Rows from block 13, named by matrix and row number. Rows with one number belong to one channel. Each number is 500 + 40 x the weight over the matrix's rms, rounded and kept within 0 to 999. All counts start at 0. Numbers have three digits each.
# sq0: squeeze pointwise conv (model.blocks.13.sq.0.weight, 96x384x1x1), inputs 192-383
# e30: expand 3x3 conv (model.blocks.13.e3.0.weight, 192x96x3x3, transposed), outputs 22-43, a 3x3 kernel for each
sq0.47:461503543525499500430489509467454539546451483528519561499477472474502456553442501398477442469493621523510513488552532510459491452439503438472489565510471377519519440528492544491486557517493475453567436571502537506493510523461401550499532461495453508503616438522597546446507471509538455496484517513504478493467466483512451469501527520481534493473501487495552532493405465493487445499575567541480404530503553511499482549559454461494485490582491415408570417522542512542543546555504456553531432495567476433476506527478482546476465537545502414535434533512493484486427629454521440553
e30.47:474489492473519455516458550509418470438498479448440514571493538524493527494525454471557423523452484490473540464496465536490512496475481544430536501519447499483462525509513484473419469476488550464483485482470521551384532526575500467427546461488451506552481478539509507534461467475443513503461502475569637441520546481477468538473487536521484487490504467443433580508434505448534507502533546514517504432469514518500502518541487496474479512537596512479543528459470531518543466470467496456506507456580549488484484510486471475490467487455535433509511510473426475467406541501501517501537539515440545487
sq0.48:469558471558541478518449497623422580488465493472460488437528432514508520511596427478485515528569582458501483503459484529420479535470535508480403515485443503515511464447533464585510492513457505559500495503493514504487484467593505467503531466512510502517505487475552554472524499460520445465571548418552474485526515559509459442468551477449472517485520572546552475465479441647476439477563438474516537456496472500474498436478463470481513473499545480454445546527507456514478544491551529479529538502490512512555523398455454484529485436473517457558457433492502509491501479478500464446
e30.48:481443469459520522459443479476554463533516395466547491505469528580395552508529492560528495477527543460463472495511528469472517449568478566422487475456462473508432435515493523513473471527501517500483507473528555526542516547509499554473564535453506476557562527510502512519436486514612470532522569510472400632533484496441507505512565472462475499485445538530491496515525473492512486588545590523453526450503467459544428477495525517518518446502566513502447523528446455437476554454530496550487565597521479520526512426466455617497533465499611500517481503534552484469490548524519442509445508474454528563
sq0.49:474498438462513510472533435553472533507494526548461508438498431398508508399511439362444526603440480468488471553514547504532514448447480531469425500571475496561501481513633446472435507529485471574653409519517523496577523571521593524446506486500491470469506451588505453571486527499462473440510529509469624460453420522509541477458536502478429506482545529496483511572376510450670453441528466507530526547491456481590525483613444502472520503591454394493387507533436544612488508472667548511405458426505513558452491581547487560516368476538536505443387506522409518645414618556474389488
e30.49:512576505518495518512543478519477465452496500505494504495561580445490551483438424431508621504529467508569484493513520496467487454517526508533457494437490525455489510488448439456545464527552505502517404534557557517474489488626487491423507443467529501472530513523526397397489497495577565495487476476465488542522584536513524492558447409524478444475498481508500470465477452504501482494526512536507470508473517472462491499541486596596641517499495477478444495412419533489458530487499445526460514483515457525450524441526457494472525528522508524505491509506552454475456435538516590543494432486455547506
sq0.50:419613589566493539401498600500592525578516477486565496459515517567475504575454529508557452389477520538539431480528479375538531508481505534443525546512475566515517415584468536521550494508501461469471546467519510500542416498478527441495521500437563527537530548480471563566642611503527569518497438510554455472463433464448462455528465545445406542565538484509497459462456562550560558463550442465592575559521521457506671435512570513500502413518462555470527540576437533556523438581472510475447463458579504542461563575470410514448508482506452532512508552488445418468564510520505602563
e30.50:534481482416506581449576505578486567466466517522520400520543520560528462501491509434460521466470441499505597480491494461454488517503492593439473503487549476508471534518519486453524455537448445533498457478438493488503502477560441532537556584424379450448505513543554539457488438512535503520435530478445452474460524420527445522529543523527530528466486496488478498528555525524517474485493552539521495518477507501468584482490469501453405469518512544469533541513407543509444442502440410516515447466534488432512596538527465455495482493492533463521500464431510530510523493544507532490493460461434519446
sq0.51:482453505447410438434532488481485530524471527445434555545488568449487505416432513594500537481556446410512508517556448432550523454430488555541400411434436412513519435507452487521431480515641471485448517520456518535545521529513468484402656429520484526475463499550543530441502435496490413487469547465517504515493470466544471500469575487492523528528532568450481462538578560478612466446528493486477405494465580557479542502455527496477513484490487414516571522543543478509482457510471550568515523478400546481361490459445479529561439470500583476479433447465413556489501552533470479487
e30.51:496481462527545526511469617520449470496440453548512531521561512495487444442484541473503515537442505480510447503512487474538420538562544503403476505479574501543442451578532533517477513504583456516484440562560518503469537474493541523524452483484406565504504473513533537531487479470506518559425560542436477473555510525570405569535508554441535551503526483509582503475532481501505585489489563581487465515495538487512513583477506581593566550498500518512607463472477479546500466482420499489544506439502482520504502536497492534515471564508479431482501482489467484493516582454447532525580526474522500504
sq0.52:501454466483505543459440491515434517492455451482478490486477514509544518445516431510553462501527498412442461503514475394480486517423524474443430431529503445431536433465449454511419509519494580539557470505506460520465544546557469507491492403479487476482504525472476449464525504506436552540447481547485450501529553464471467430451528456450501551464483491518562468568521438535518495543477487514543452465534504484499493482441508496537493442540447520453509456475494586489461441500477515465427543482532546473528581578501475531557477558450504485372526471558517501540424570521543589504
e30.52:508499373462483557512524465494515487562545473452566456499593433488454478500489462513456509456411433469506510478472444548450490477482475507612411471567469510501493551555432536525462493416509494556578483463556457551560550452568478430593493465469498484570473460521498489529497495528542530516467523449492543486529487530469482469531555486491453536484493526479482542472482503478428472519507536546471482540514479527523458556466500402542488513551541455425577446540499470528515423502560427502515548490567552458541492533484522503501479500533575456493455525440508527470469600455473506524532495502532436496
sq0.53:455476491527482497549479635494420548531466480517465464462495538520478519496471518472459424530542496470484500515457522493496495416471570459479506437458485560526490571478506470563540505555415462595500474384419433546533479526480513449484507491508519475497555488513481525497497471536543547499495517489497478512586488530533569498469484435507436490527491502570484491450512433507518495576477496508511441482539452533574499483510462487496463507478488486497485579501498485589498441519462486491475559470437469558521511440475497506503505531458503544534474502538467522431504546503532479455
e30.53:511510487511456470457526475570547435571450524461473488494413512502488493535527490435533533430461543458464505556560491524447504515500435553437406478491486433528518477468452455469579448469482456438587497562475467484481511519460513536476446442455480457480502479518491475560495495449584526501543541493527506505424517458480472550491549481483502521500516556506493524472519588519521507488490503542534450479500479522477499505567475557518523483470456471516507516495467477425520501502536455481455514553422523457500570435528503443527425489465506541507505509519544437493568484513437513508443501498496516483
sq0.54:575564460421536478549454508522555524362454528464474530501568500566494534445435447526491474431568513532523514527530512453531512482588464528606528498432484428478468567528463447513515450502557502465392477497476549509485541506553510536479480498529512510483521506492481524522558530446593509417606528486445470498435512656540464584475514535519536518504450499471512504450441481492434453468506500460545470458458450521429537467478487577452488545538568532399489522477539472449508484528512507483443497447557501431537463461443502516547531491460520436549492586519606496469538555483546453423
e30.54:543516506604496508537574505435488509451521419462468504540443506463530528562443467511570513507435505562461523476506500575488408481483494515530550492520484531491508532513496573557468484519484529586521560519453518478488523490542468515533448483481528540491528523488539531557476466529461514500497504494547467532483560438501507564494485488499519460456473481495476469518499450520472494477532520500513535462542498540501465495520431534521453560486503466475445436519493470498512445521534487484497477536483462500530426524456498477538360484520531448504503486499518444457563447490463552464425462600460529439